python train.py --dataset="simulated grey scan slices of phantoms with and without marks" --norm_position="pre" --fused_qkv=false --qk_norm=false --parallel_block=true --expert_mlp_ratio=0.5 --depths=[3, 6, 3] --lr=0.002 --shampoo_beta=0.95 --batch_size=128 --epochs=13.5 --adamw_weight_decay_other_params=0
Rows from block 6 of a small multi-label image tagger, named by matrix and row number. Rows with one number within an expert belong to one neuron, the router's apart. Each number is 128 + 32 x the weight over its row's rms, rounded and kept within 0 to 255. All counts start at 0. Numbers have three digits each. After the name is the row's rms in percent of the matrix's.
Before each expert's rows are labels from the 100 images, of 14976, where the router gives the expert most weight on average: "strongest on" is what is common among them; "colour at peak" is the nearest of a few named colours to the mean colour under the peak. Only what is clearly more common there than usual is listed. The data: simulated grey scan slices of phantoms with and without marks. In brackets: how many of the 100, against the usual share in percent.
# router: router (model.blocks.6.mlp.router.weight, 32x160, trained with AdamW), inputs 80-159
# up: expert up (model.blocks.6.mlp.up, 32x80x160), inputs 80-159
# down: expert down (model.blocks.6.mlp.down, 32x160x80, transposed), outputs 80-159

# expert 26
strongest on: head (94 vs 25.4); noisy (70 vs 29.6)
colour at peak: grey (99 vs 43.7)
router.26 097:112159096094074113137104140210106128128116123104162095092165124188116102103112130110110148108197161091103165146150150158102135184186154181094176082115078192123138150057117123117140128116064146094118134104113171123073150110078146094096124083
up.0 103:064163125167144152138115166140122140084124219151108135114107137059104121185142090177137080129126103108117087132138084097134112110138137105196103107119193123096133170196154132102129093199123107170110180137133143131182095144096116140135085112
down.0 101:073095133130155209172138112114144141110105102136140145129142183086086140138113094146171150115086144153194123157140048092117116155123104119218139117087103117096147135106122107121099121126057138179132152104108136135107085112140088142102143109
up.1 094:151146108125123100131165152123150164085166141091095118168144151135091101077151103068111130166100084183134103158145179118089103164112057199115120191073155134152155109143163110162112131158202087187148193105133113123147115172149117146142118156
down.1 097:141101138143082170111082161054170127137104170146193112099114130157131095176106162146080106112139170179109125114120110137129115081093129134155100131168126081128097082198124106141151118139117106117143117089128137104219090058125142158139099098
up.2 080:157054126151151168136118207069143136124106130172136112120177103101145130177120131148124082146138156153139177147127132095091116147118076144153129132114137072113152135138157087137056182116122160119142129066051121129094066109172087177136083121
down.2 094:105105125113100110148131082101172099124186133125141097142130113137059103137164185129102135176173127210109172091100117073163113146093141145125167086147182147146047129129113102120136176099122159090100128115160118080181168180195181125143179131
up.3 071:131088073175177119099165153088142104086139205131117148109153080111106141147144087117106125166130142165164130095114130060134067106107125112130116208088171129119197146138155131146142158129119171174148104105112103151165134157156103182155126091
down.3 065:145149091193150116086121132177139124150178138148121166175126118153176064178143159072124080144070133148097142108093108153121095117129147136114148091087154093125189155093161147127116126167122090129089169092154170122115068106162098144154149096
up.4 086:125126121113151161126109155161208118092201125150107173110110111125094111148130141160163121136108121170075089102098119141131136120153104131184108098159109077127089148094170135155094110088170174121127088105067158080187135082126098119138159065
down.4 089:074096086158156181112082156118091189133173131149120183112119131138096144131121129207113095135072107115161139113131124092090140092109166146160128078118054173056139149111106117152156099132174086102118140128086066167089118117103116146102152098
up.5 101:088178125145199177113157162101111163091157133122148124099080085127147131132107099107211118080131124129096188122144075139145153082133035116136114160081133123098177135109184088117126092100139107128205109135085094108115114105135089100116106151
down.5 091:145120154136108107153098147145148130122181103119127153061128043105125124118159166131136131093118157127153141078149112106121128090077169113066146114150096108191133226168098118170148124174167150123153065147172170126158137136093132057123109121
up.6 145:129094158087083142105161174156172128127177128122112132154157055101159064081135158120105075153096160186119156103110146147112099137069076124112122143207133064170108110104139130155056135122093107154122113121137153138148099136169134091141175164
down.6 140:146137126194169142110106156154175120076170118108163175137114144086140087127137127073162119118157093149128110135117131102129149100114111070139137105124136088202165157178111123116125087115149088106107125161133132140189081122112147139150103125
up.7 107:115140129125113141132178074145122126035077060119155115176164136122123103110170129108193083115104131119196103127143135121137188180137196108097159119110091139147149158122089136140175163119133107112118144065120144069163167153137123091108167115
down.7 107:101154101111196139129153133058095151048132128134143134179176148185112177127150156165122140127084087167170088082150113077090137123042119127094088142130076149128099104132174059167122132148142104146192130097104140121149121133153090117072104208
up.8 132:126104136128118153153132143130119215110059156111168140122114095108099118196097152132186131097107150178125105103157109113069156144156154146135118107125091148161130141149096103136089108123101118141183182127099102115074079090108148144141058114
down.8 113:156126105088068145146116126107158159105150176113138115113201086114106074132116114124158079074169171153114119112133110082071155081177138165184087106136147080115131122107211138101147117120119104133143144112118130106125107149154132159103133158
up.9 083:144117116132135164122184099127132125124096177144112081158072123032156120198174116092152119169128140153101106104114069099094127138079103155091131152193143132131135157202125110058082141098112151107122047110111136122166170143118073106107120084
down.9 092:122140148124082104120149126109060144141145085129146137175133136150160121125193165078142110088151121071177105157179127168158176111124096140144140135163155102203138152116100094130179082143168081159100131145146126163165115180132137150114093085
up.10 087:154111083162202140181118123108105065138175128095190154126132157134075169128170123155136115113145114140122110108117162178140152170165153139175189139146160155175130179150123093132128104130119091112179095086080122058097152109120094181121156086
down.10 105:130133140095109158119123166121178146127186133129112152180133121197100095097142218099083086105098191213128105111070149131112128151094140160106157084103153135084115120089157129160117126118087097135131112144073174103110129047189101053134149132
up.11 111:166049102102170101142146161115155099123112126150141117119133110100077147164216107150117125121046134184127101115164079081148049147090116154130091159142198119124155092198172065132146120162133117136111116111094091076156175140082176121163093117
down.11 111:156127175182083099124114143087133132075128088146125139133113143095183109133141159086178083141131128108132122125166136127094097123135113097150119072104107136162161163086087091120191162090186143145102106242074059180089162143118111114115182129
up.12 091:144186112148145106093156200133107133098129143218181122088078170112136164108092108143157094084072117150146142130104041134183126100124108076152111101105138085181207141177126084121133106103156157140175149129123130119168158141130096113184091113
down.12 091:121153135147183144135111076142099106176097128136134178131103116164119151123150168140091176106120123181118118126137169082112095116096177112081103103143125140180083163140161110161159154128123175126152129130111177111097132136067170085094118099
up.13 120:147153079077112162101095105209125134143130109128137133104153133148095128090147125137100150160144093156077126088213149129126176186193135178146149151172146131129167170107143166164100082128138123097154079058113151078125146084151104162109161103
down.13 118:113118071100091081133106160078153146148213082178099075087169145121092170081164141181085140149102153156158097125152124085149132127094157192149102116092152161128095136109167080170102158141121128180170107159097112131147168157119117156099213131
up.14 072:074118150193129138126116101130164145171150153114089160198106157133097135153159138119157124161067125121121132085124127081119102128055121136105156149055138122110136133166146120109108100098119174111134144153045129106137100111127150147125111118
down.14 073:138161139149146139095120126080092092052075126158145126133146131189156118149039077151127138111114102106093142125142110105121148075180164128090129191036119190119129090174100161072179169162179126110073120148136099160162099090076113156147138131
up.15 101:064090131146158190152136105137082119066141139154136158077138161108078160151099097219159127160110051171129113151108130086138125116111099146145041122077221179118140106174181071125125126172153142173127138161089146163126078145155169152161147090
down.15 096:112151170133127155151104092083137095149166126106109134130113169149200125136133145149121144088157119109205140169094123093155069098056163114128133038156072123124109171134063143087105147120152146164067153173191053130121123101108111160111160139
up.16 089:121154132144164164098144098144089085083118125188099152170180160107092116154090141095111123110098090116140139175205112091161200062092115155136086120125138166078108180120128076083119173159164115139104132130106092115148157159126129149146195121
down.16 092:135160113129151103122139139127068131110190130135071116191146138175121181059193158155109130160060149131101131099126138156118082113122140091090129148097120150086135089118099116179119116163062119142159112123151181113109140176167093130122143125
up.17 133:105075190089106145113127060183141036164077128081156109157146098167116067180147155116118129098146170144166143132129149124141145190118140122083159127074113081159089137124162156144133123107084170151067105148143215070083170113156171120128149108
down.17 128:147145162145162137134108158148155054123118130163103155093116138100136157125124052143136149142086094171122130119091071130139114089106098163153094167054122081104152106162181102190111140121167130136152114109074084157095150159113078177136129133
up.18 084:152109111154151113138156171123134140101154132122180162174115086126088073108120192103044101125096148156125097082154115139120036104161131154157139141164190103127117101118153120167101168162071128134168093064163162132147139125170121150122081121
down.18 074:122160152121110112091118124048141135131144109156137100060096129163089135179136064112160141156118103141107104142107127127085089133109100139142071149104168117139163084179112126092116134157141117076115119156077115161116174066107181175126070134

# expert 13
strongest on: belly (100 vs 25.4)
colour at peak: grey (81 vs 43.7)
router.13 098:156141068094111148118155099144084121125092125124105086095146094138113153090138067137092150175135118107097112131129129148109123152125110135157134101146129186077080120059146123130121124124085098121148103107088158155104148055069146090091134083
up.0 084:079040176160138184114134095137144056119108117123076142192124143159125146170078094165144104139131124162121171136149091113140142105153078089157098093116122151102168137086178130153154110093091170165123133160032133120115080151185126164113143152
down.0 097:140133115145141125192116092129097137123168184108153149165131144112135115169092119106185118151110102160166098163186138080133138110137098132142053112135132103124149182131142115099095151233156095156107189112107118110135094097197142147095102126
up.1 093:086126128125169152124210111164091112147071110141122117140117130153118103085131136133133125132138189159118156128117131090117160102178164169120166131117107165156120129075159178127110148105105166163148088143125152056103115096193092076087124129
down.1 085:184115105118158078164111206119116171077111175161126157159146116089092119167059118091171131161151131197124107121129091103132096089162075138107089109097088128123130138166113126115162174152125112162171174085100106134161135123103171178103117157
up.2 098:140106099119104141136138079089155083159144079081120126100125102167150130143100124150083133140084111125201135142119122138200087123027101127111118197096128145145108121124125106164141138132115144129158183081137132114149078125129156114151159082
down.2 100:195144205136100089104089128085090090157066127097163118105084132147139122135118120161145105037150114152104147139089111169145085130171129138157115136121105138116144088118124126184111107102111143108138117120150114142177157119093096093186140086
up.3 136:169097114150130103067117129106182135142128141116167091074170093086115082128160135094079093175171149089116097084053154141157152134147088115139146122180135064138090061138104120132127150139141121090088065095126156105140176159130093147140129114
down.3 136:100124070153143213060195163149121156071151136140112077138119152090065137137111089101111129156111082108120113159153045107108127132087100128165137168160181105092155184160126079092123111131115097143103143065097088164195113119153119156158104124
up.4 097:160124097099059102110120134116100120096105139121089124073162124168126184106107109149135087103150130146154156098113118114058166141080138149158071169134149171122096128106141179164165144177124128109174165137082130160081158153116141152043107108
down.4 103:161113091093105214148146092111168145099156178116171125083141095106061118093107106118120102128141144150098084126137092107130133147128164119065112171087143169086124172158182151138124117132104106162168176170143151188155079149177126094099133143
up.5 084:079079166113113068157100102116092175038141146137098169114153155137122155171159138110173100084176165174167113067150101108126105125153136119104132096139143086117135114163100082094109125112126222200135089165143159135106130155137168088167156135
down.5 082:082056100136098107173174083163061140163095122138115100120135098112078148119109147175165137115153153162097135147114152102105125134164119163097107123132163193096128083103124133099169136068124156205139065179119081145100125103173100098117101196
up.6 079:149178117180196101164130117092116119174148080144134142175102181166121141085163144131146186119080118195104146145146158147146138205125169165101088130147116107147125154142121054140095178092110109179110106124165146107126106168151096112118104161
down.6 092:111097116087084123086105132143159120174078167116136146156132129167116126170125135123114123135088127135132197131126108118165092085101127133177106140104140125095074051155134109131151185131141182184176151097112179109124131172140191142136176106
up.7 078:067080151124170123075153120117128127082112130090149131085174111112117145208108121094176060127123139124170178139118139105138162162159052107165136169129195096198167155131109130127163108165169139085137113111158105165226150112159179159141147156
down.7 085:145102096174067166134116152177076135168063146107101100092114183130057148100168077112135150154139117138126193141078101159148180154158153116151136181129090113134143144158123153068148082095127131144146137102191097158092162140156132092153161075
up.8 073:122187140143152135161123138106140128110134141183133142091107124123144156094106096194131113103069219195122153116216155065154159131100175115116096129115122099172137152154146101148142176125132195169136086147191105053207153070107112081138090123
down.8 103:169149130116163100138104127115166120106140070076052150030127091134139125173118105133170128093077167157125126118183144114133098119086163149135091166115087152107108108096161124137131143133137117152133182161143110089159105124105167132099075118
up.9 078:165046089131086142117125177110162179099157166196148128089120091148203087094193160129127111126167170131090135060087119138096091155136146113113112092128139086064123159179104144151107127147151153120137165167077135108125151140164175086118136115
down.9 080:122123055146134206083148160129134108100066123111138091073170106150143093114120085095158094158130119126085183073068123079116118164108105084135097157059154124118143117065212135091127146093049201125131069128126153174117064149166147164139163116
up.10 086:108052115088131172151152085117103165120101169111071140177127091151114073105108171167136176141090111146133066085137160109101074120149095143164132114171164162108128106126122157119126214113149135193158170112098169096091117079165115099149132133
down.10 092:172083090112156140139133123074110114132122160106137110179059149103119122117147196119154117112184199097133156102141152119106122118149152136077161143007151163115171125093116155159160114133090107094166131165123105115130157072106179063146187117
up.11 107:085152089067130166098148115134136135125150093124072099186189122103153140105136106166083164131119087109179100159123120150146130121069100119170128221113116169065097147081130060202091125142165073146149155146024082161138078166120151161102149109
down.11 100:132104112109085084137087106113150127176158082117078135081059082132159109107160150143137161081164121155128181144108157190135133070178164127135116114184080073124155091044103167116211105142124105080176123139117137138145103093078120100137123117
up.12 078:122136101145144104181174155098096154076126130165146142141111184078115177164077110193199119110169116185122153100133135107140179129135148183146139053123118104133133177158135124122162132071085151194147090119128083083155146135153099121108088093
down.12 077:123112173097142119143117108110095123171118195126108101190148124166123156160104113134112119148143138100159092185161157163133156103109130147133140136156082220089057114134111168143108098110196097116084196103109076102132095102120157100131141154
up.13 087:108131196146148110121147110127103109029145110121092136149153198135161106199140129078126164099174131080148142115179050119134108045137131083170185102089095119144198121159111163095147128172136195156092170147131111126196147128163110176143159164
down.13 088:121129135102126147141118098148151112127142103122102024126098172174099080150112098134132105114118121116101144152103039128161097112176060163180059138066190118091141078135160061148130067125118104117142110097064165092118154111140196148142154132
up.14 096:115184078104109159148193128139058144155132089137093135185202119173166112063122103099132125166132101129085108155121139139105103139159107117154137160104128146147112132075189122157069081091109166113070117125072181146122066167168081105073091168
down.14 090:079125121135099133141104136128144158158147174155154181079203140166089080114123098123088069151095105127109140151108162142138143098206104135111104078191148085080143122111127163102165160155122091066153124049124096105143106125132117150166123144
up.15 137:125154138127108129121123144139084175150119121147140100145170144181140089127061142098130118192151125140104109170129112196137174119166089192134101136122115185147102079090146124182104132115104126056180186137116085159070197129120124190152091158
down.15 130:096158115143119180134131155060132159121167113193146137113125140171155156091161175185111050117097155092125150186169080107149164133106125142074067095124114120128131110188117108107155143058156128121151109130114142111175161112099141099120147162
up.16 098:094158103056108157139168108218125241148149152141108101095165144154158117110092119179081078149125095120093086178159112157114187129110084098095167137171071128136094077106135125135095095105146127100105142070125106166162106086110161140161112136
down.16 097:136149085147127098088143145071150125157126039153123123147053168128115156083163168155114176136083112094108094151095157120142157077125154181121123150154135220112141129112113145192163178105156101095207101181127134146072119134100119144129129157
up.17 112:146165122139113124126139111108155131097178120166069122046181104095144196152143107074132135103093131147158122095150037128182147106083148074142144106127148107137109119176148093155093116115159155138082207142163074101187147144152167113086180168
down.17 116:140159122129115081115136150079150142118167056155082118079076152131147178119169141168184169077069091094155146166158144148133106102080139092124097132143108158112146101102071072152120163122150100095111084180125094113148158177141139165195116166
up.18 080:105099139095075085153161175131155115128169115082106054131147099100156107156145100174167072134155156163132147123112117140109094093118085067102144158088187140149115133145128112136139113101069124161123190119109118127202145139159126154109144159
down.18 098:120147126131048132071138140087111156145114086177113075077105125147118161080170160158168102140134065119131130095106118128193133130151155104112176144106169082134100109172127082096114115110099179178116060140188133173150185114138110073158182094

# expert 17
strongest on: limb (66 vs 24.4)
colour at peak: black (95 vs 55.9)
router.17 088:101130215170114124146175181123090073167133145131100121155106125118131101159121094111131132101129146100125155147145169189135113134138134166081153133075133217111125192117105123108178059130152106151164143144095100202082122076152145084143119115
up.19 116:158112112147120123079150138080162180117110164123136057183109122109102152127131078151144154162163100142130078085119158144086083147052197130107128158097150173118108182170129130115135126086122171116172124148126156126137141134117165117162129090
down.19 122:154153146149109078183063159086109118088143080165067113104155174182165162113169123185159135147127045136142204136140113140134116089100121152139101091119161120096151071115166088148140145152168164140118115132096083151139179135092135148164148126
up.20 080:100127113147164137097118158134158146159131116250149169120149086091143132142131098174092148128062080110116139123154087103100136127137136113173135136157141092125153133108119099140087194173085142176167097142076179091113134106135109212120162100
down.20 089:106111120123176118123155180138145096106090187136164137141117163112119130159121125098133096154130092170147101118145114066160080139115057156125126126133177142125152139138115100117132123125141084097195171094104104089134122113141137216153066171
up.21 115:105105135165184114146083154122118189115105082113140106103080130123137138154097097152185168119138070119118171123157182172091110111066149146146096112137113217129124108119041139096134136147209134102180130180099102170116173164120168202172131177
down.21 113:096153145123171191155120155115128109122161131097122126122104157090123140119111149131136141142112109176166084176156112124159079111105105098109130144107117135131117192180131106174092151187172127145142119189110140092094117078118130088073075172
up.22 084:212176108138138096171117151076148090121151136133115135097190093138160070117144097137115074119076088170116160093124116145077140067129101151173100130184138072147146086138203070163104146061118116100088140077107126107178192118113130107117152132
down.22 089:091113117115128174132140119129135203129106139129115109181105161106094201161111154177179162149164110114156140110139138168100142098131126122108178154149186175049123143160115143119119119133087123133142123175142112167135125113118125128110108109
up.23 084:097170140090100120156145128099066099157125142109105118114150106139170091078095162204147064036166190091151111097178138113147162159182126112058134084065119159104127181094151160091182170147105117188167136113108122128132145146076147095140100097
down.23 088:130179111173128094096164128133078143159087088093186204112117103095104141150133138107097143164093176122134124120127164158189182180113142135086159187091061135176142124099104189092137132055099153106150075136184176178111106109101138118144122132
up.24 075:076112117118102132124097092204175148189077157111165108130098143100063041141115158129117038196126109157133086187143106113110082100148116159119116078090180144121108128118151114179111104115140092110140163016145128100119131097145174170138154088
down.24 084:213136084135108127082121209073093148063136130168137173140137158135101099093154111165158072152072151119124125141123142100130155116141113156167114090118103124134114120192116126121065163145146108185158132113107085122090188123192107131136142221
up.25 130:176113153134128103201163133155133090176101095127156124112113097138172122118153182121113121073131156093144084118095163141158097120121141105108150134170119126141099112150131157096193143089104115136114157153151155136098167146064117099114097064
down.25 122:080047152148101100181108112095188158115139124119114141144105135128134145171162212149112122115135098141139116143153142137165071134140146111153100087176161144147104107147049104074086187165137109158111156146147132084113104106107105145154146151
up.26 079:133139102180135149213044156083195163161198123151116124132093154098127182160127113150143124113106084137109139158157102130118106104120069122184094120143146100126115156119142116168103139182137079154100120064097160149193112097111102147148109124
down.26 081:177125100100058128088212138089167154109172082157067057116150122126093108172119160117103113123139154114101110099118068121205099139091189180101097175162153041140102130139113080138121111126084091126138082101144159171149080075229129157139126143
up.27 102:114147154100111138132124119111064122112160156158190140092137086176201120109102175148126081078127126133157179178193142157112135087107163154110101114204128126077179137112120154123167094133133098089148136089136108133123129110167164117178127097
down.27 102:065099191102189153168130129193140148127078172138117140064141092108153121119092108172130102118091150147120167091136171112127123115176120091153172035140130122121133156121118096098077136155134173176097130117122175097158111106152110168138139108
up.28 072:092142134130145128154178130087132202133157148145156213088161190093171158097154135077107182093164103174099104117140107097181123152155154166200114086105161074128117146124135141120137121153117093173123159141063146088169082138148082195145111141
down.28 076:133110153098090142164086108139107104122133140073100112108135144099133120155111128159086130181127157164150048130119134095162111086125067099148124142157127112160134088187148108158107136130145160125105112053141109192146177155128164127069129176
up.29 095:124139086107045064127147118093125187150130119176078155144141142072062152111123119145102166094060108178106139061102140144117117192125197127101137160177158110128135188128184126102165168125123157192133181099140155130112153175124129167131111090
down.29 085:145154136207154100115113134179111107116122149082183167132088103093108133132153100134139117144172103081086188128118171163085146098141087082080128077099144131087156071146109167092149140117124148080128154103113103162170163069064136085179157152
up.30 127:110163176108117164155154126106089142075130124158161151083107090179180088095129157088187093078120156180117191133152107136162185126178153141094126080129096125111157197068116177109148098099107138157141158149136104097131103068150148043095161146
down.30 119:125164164087135141106175095165123093128116154075124089165149090133090088145054101110158098184161158158143086147104122109140151190161164081138168140114081157156077155153118133121059065089107177123084122125168160148136083123175150127092109123
up.31 074:150105066121149182171162104139133123131101095141136151136187141081118166068152149183107124132159149116126097101126123140104163172157056098147104145116111102121112098104175099162119167141095129119120133160090118179126130150107087156135115158
down.31 074:178170144182129076109135092103156166091124083111065134153104133109133117183161129101071137115092143120133039126130096148132099110084153150104129153118091151094126174140114150154193127170112069069135102102173068124132139125091077171138126095
up.32 119:124159154150183130154150199117104148092151123101100155104072105140106164149136111099172146146076090143104194107137152135161144175170154139085160131113093135065153166154130109104138118131140168151181079150114092145097136109155098121104087165
down.32 115:047136135132118099135160159117159159112164158096059100212121089123057100137140152089169146108138159199113102114146143120102143148124145125122139043091135116137112102119168130135118108122071114154144166138129123060128083086124129097048069152
up.33 119:102131148105123143154131139162113083160147154148131130119107117125136103146068101117147219105078124070126143144152156138107139144155115123112130149142128162071137167113136137066118116127099101162142147106065146101107092102182103144122117110
down.33 122:117145116088132120133098160102139128105135140137088096151200112056104119105166157147043144117122149202081089073108106124152063113135099186138117082149127055127164138129157060158058153086094141166162097092137150117092170077132086110132152115
up.34 086:139096115115116155133083066141152084081156187140121119099175135107150116128129160183102043132141110141136137111103093091102143091132096136188143077112193103103144101147115119122131124136202070121103146064135085108177102104150111131201166087
down.34 091:157119189119169110190116195064138124108193096150128124089064137136188172138192116218098148137101111129161129120130156094153159105173097145174111082141085151136103114175139146136120127089113171140118094165128135183131123100107092076113153120
up.35 076:091127108127074140158137170167181182102119165124142154169107147103128128096154141137120136116127134132123127138146077103118174125137128096169113072132174081124178157164111114111100134178106125164154075163107139129082141102145066174153121081
down.35 085:074132117094173124139134126135160095075141110091107140178136146129090153126102162110160125150073113167134114108112117081123145112108143149111100115070060183106143186074115152072080156174117110076149116147094125133077061127170152146085113165
up.36 064:196116110151142133170125122099130116160185148166100171084120083074049061162158150132106152143115149195173140154118142103117147110090092122141096146131146103136133069127186118187090169141133097138124127103142159076103160128082134148103141115
down.36 062:118104156127093151149124137118100078139092127103181189154056108167141151117112171129144097097152124152152179150107142116127155091155111080152150085062124164117168131122116132122199110085152210115145184112160168138145121121070172086132079132
up.37 134:126168117095153172071194117118110180171067107111150068125108157135131168165108115107128127124143125098156135173106175125188167178116146151149097163149121098138111105191090147109115109117096122073161094148156132171099086201151167101203123163
down.37 121:111122132109141138120142097175129147223125123115128154132072171172120132163133141163129189171104143088124192192178090149113152118119116153047157142102093162086101128122140129097126066100105106053119097109127134084093119044131134101117111137

# expert 23
strongest on: belly (98 vs 25.4); crack in bone (42 vs 16.1)
colour at peak: grey (96 vs 43.7)
router.23 101:174142138068166141125117117159081098079157140172181092162120127150154112121169119112109135113171116076103117135164195175077101136161166134150151118162160132084126174099109091119081161113145120118128076133097111151103113051043102102105107122
up.0 110:156160140088054151122166113128166095119098123139125085177193129158162137091115176150062108137149145139199117152082150116152093140128104176131131131117154165123031167108134136153108217154105127149130121091108150101135127110125143068124120120
down.0 133:134107181065134125168143081095164104150116105097122086080119110167158117149108128104075099111176127100172100168102163084143132132108126073140163096136083156182073123159100125119124112096180126113074161140165180096136136165099158118114163131
up.1 104:174097122100099103099125144149201149143103138209101133136083168100175117106180175114119146080126102105132120140110109157111119147054153153084160072196091134122106138126079177101152197138151157129166116142122137091118167157135144156083074141
down.1 100:163108175126083132155157084142108118161109125108145074126102151091185170138112126148073113117137114073173165125106089141168129127078113123119094160154103123176114057155090149128124110107108170075081137115201142118157154143130175157175120081
up.2 090:132145163115129097134094155131127139096147104129083158171086151164117077190137187082155095102116192142115148138089136109104110065187116151107114090116132156141163074087118153147145182112106098153177077124133132127094135141150118132131147068
down.2 104:073135157117125167100133177117131150075164157197093125121133168132077134139125109115156167204055076185127110150106073079151113111121134151138088072091145131080108164117177101165111143157116126154122139138054064148101104117166142133105123115
up.3 101:153104164089100179077162160118089156035111156112125084135118146135062143092169121142136166139104127125098122118134137139139090105147140136148139137158195099085147172129138103112137153105112095118165128125080069124128128105079100132143113095
down.3 107:086114066137128110112138115161124164124182169132093156179081116083106110121166153127183148074079144157100129097154135157141151116146131144093143170138068086109187159095129125146123126121095149145186101121117136095137110120156111134126118163
up.4 066:100106086122145118142124143120129171127147071182113181132145104135105074143142122093125101165065081168118088093149108089103118108115125125112144123096179109135113114143166084111141123129095116129125111167072076091121179108148118115104166153
down.4 070:122135110109129101087108125155191139122157109086124144120141071145104085127131153093110121133151163128058152129122132132115127172187103179124088119094144158081163119127162151048171078140207160138116085124102125115084158086119066105168145151
up.5 074:101065107122087176103145179218118122125130135171108140104115119103127140111133125160063086177090199143119117137102072092122137098123113154150135057132145075150121114127196095176090121103141167161073114101116076188153090163145107151160124072
down.5 082:113146125123083058189122102134156082085139088110147124091142107164111122168081073112156123141134113216198155149175158129141124116109167185097141124211130106152104137134099093115129137151117123116125083096109105040129139202152130156084094066
up.6 104:116119112136171160145162119115072066135170114097171104093132122145171151144157151127191092124139146084132141152151167102144154091081105102175116184152149160157187092140095142109175072138127091158142120146132076186136070090132096148142110102
down.6 115:142131138103168155145064075195163077146113110075122099120138137108136138120133150107081111103146151111155094112168179089150113096151084103134181128107151164180121164110110181159130098184144115134086171070141185155174127133169147139148141145
up.7 097:128136119122161087120097137118121127166089071105155144124107147118145160136096134177164139168159138116106157165173177168100213133171128159135162124107155179101126101108107169048109121145155101096120103133132107073093137082068124129110090076
down.7 087:066096087144122164189127183113156155123077177110091132164130110160078113126143194172090119115181187155130085133087149099121084167126168117095176154094142149107112145148135091164150069134108103143130121110137143120114083076156123110069108130
up.8 121:105154131084087148151115209126120191118134150148159133143142116107183079095170155211061127140142103087109138127105154151095118110155061113154146084142147098122135170109167169138119138112129123169100103113166094189087119085096104147106129093
down.8 106:133122101163121090132099103145043146130054095134121178087148119168124153125152185169105110091140148112081153087114180138103139115136096134091131142126112139172135090121149142202173115141145187077142110167127142135119159110092085105133110107
up.9 089:181146130164178083135065113072173163112148154094135109137144062182136122116066134068170116122171162168143145142103149132151120104090110152102139139140070149129110079106077134074092109164135136094109168088177122105118165161147144148142163148
down.9 096:166126105104124128131169114117107134149133138157070141154152116091123151070197138136145194145134090122110108152110127183117108166109113155137156136126161108071133125101111153158111126127094077141157105145083091193089102148099075116106116149
up.10 129:084104182126135135094116138132149124138145129165118145142089134102196120089192132148126187035081114131103177114183117150098091130150155069152142148170121131085167144143110130122181116119177122105132092219083149151102124077095080085125145143
down.10 130:165154109153081131068116108067107167133130134153128129083172101132181199110151159177118158074153082069098106128122152139124118139079120081117131178185149095114168128154083145133132117152192177130123116179156122138160187134070106113188107135
up.11 068:110122106147116103150132181107168135127163082165108192102122111142083119119130122093158128150072144159139194105067110098149165123152120162084086107136066093164125097132126138139127107124153091170129143147093124101145120118193121132119108152
down.11 066:169143103113118134170139136101109133095136101181093146116148090193172156077168170220164119075084148072151098082135157114116132150085138121087110056172167072134097071126136153158075128100102170134120173131146120150118163123137152065139204141
up.12 126:122149148088140106148127141155113147131132145153164120150082158187154121126168199151070132120119137150142112178191135113120133127135179191087113121112130167111122136162089145097146154087153116097153122066124126050133130079105202123138091092
down.12 129:121063178119125143125113179105190145150105179165161126104116129131149093145092147105136089104108135139110136164150092104145128140184123157106083123132230109117144146154124120102158124087120079095147167137148085070136114033118145103152159145
up.13 108:115111154083152130144145134146128072048166103077153101190202081182191087078147082112127110103087139126158089147140110156169109156083127126146153129071160112097117163115211092095132133128077180168147120127122186094099102150136148119083134158
down.13 105:123094106134210166133148146138146158145138137196082182235069147090082146081131120094092153184157141170098125091110177113096092129119149146124126113106151118116149137092156192117088204170151133142140157099109102172059099116104138137115144176
up.14 087:116093123158143169098150164124133127049175162126161140124142141089108122128110166147098100122121125155116122168166158061169128141145142177139164120100186156111127181101125155146182100190097114181173149123131163067125065110159151082180116109
down.14 090:108104183128100099154110048102214127115125047057143084080108111160119119148122101076174126079165116108155104154079159128168098109085101126161144201111068153153093149145146114101148164105150130120122141081154187134184173170162152131137169139
up.15 101:149145078094093169100150155133105150096164151134107132142117113086101127181132113164079095165138171134129141090132147130092155052099080129175104068107113093124112126094109088174066111140144122151149135090154107167107115122109100184110126109
down.15 086:149141126160090058138060137093138175160106077153173144106101141113124159152145130107145128139121140131097168113103149153108207163151147131124090130140095122172146105102063169109186136122116153104143143133116143080133177133102142113107125086
up.16 075:133052098098107119202190124178136164154084159134131180134123104074081116191086092108141109127084158194112134099140138089111124160125083103136092152130122134167115099164175129113107149114139113169080138130130130104143065134157142109155138155
down.16 068:121075118111114132145138100125093094161132113117097190165113130137122145189163113165087154180114089123108162176087112126127135163114153083097134136109131178097168112088120063144107166127125140108113124202130072157121120127107112134132194126
up.17 100:212088157112148100091103145124181150123152093096129119127124096131168096106137119068128113116160158136150156088076163139152078179124106127158126119147097154152109098077147158128110163112078107125095132161125167103143150118133140066126169166
down.17 095:124154174175193144212159099119107102088136138063167168138199135135157158163032100114119075145118135163116086131130130107129125108115076083110107100127098179121119167166114143112108115141136154129132152091155147124145107162172147172116140155
up.18 100:138122127113163160128114215104133105156173174134133100107141151121147097095144093110154133165135127111102071117115100154110108112181073141155130132070199131155140148153200108163132100131135134121086142081104083153144135117119073115148132088
down.18 097:091144149140139123155103084089081194070095127089161162153077162146160115138160141087157097094175111078149169112181159147066143133141108101139178114168125103150225095154093159160160085118139132050100168099161126114168150155145114162153104138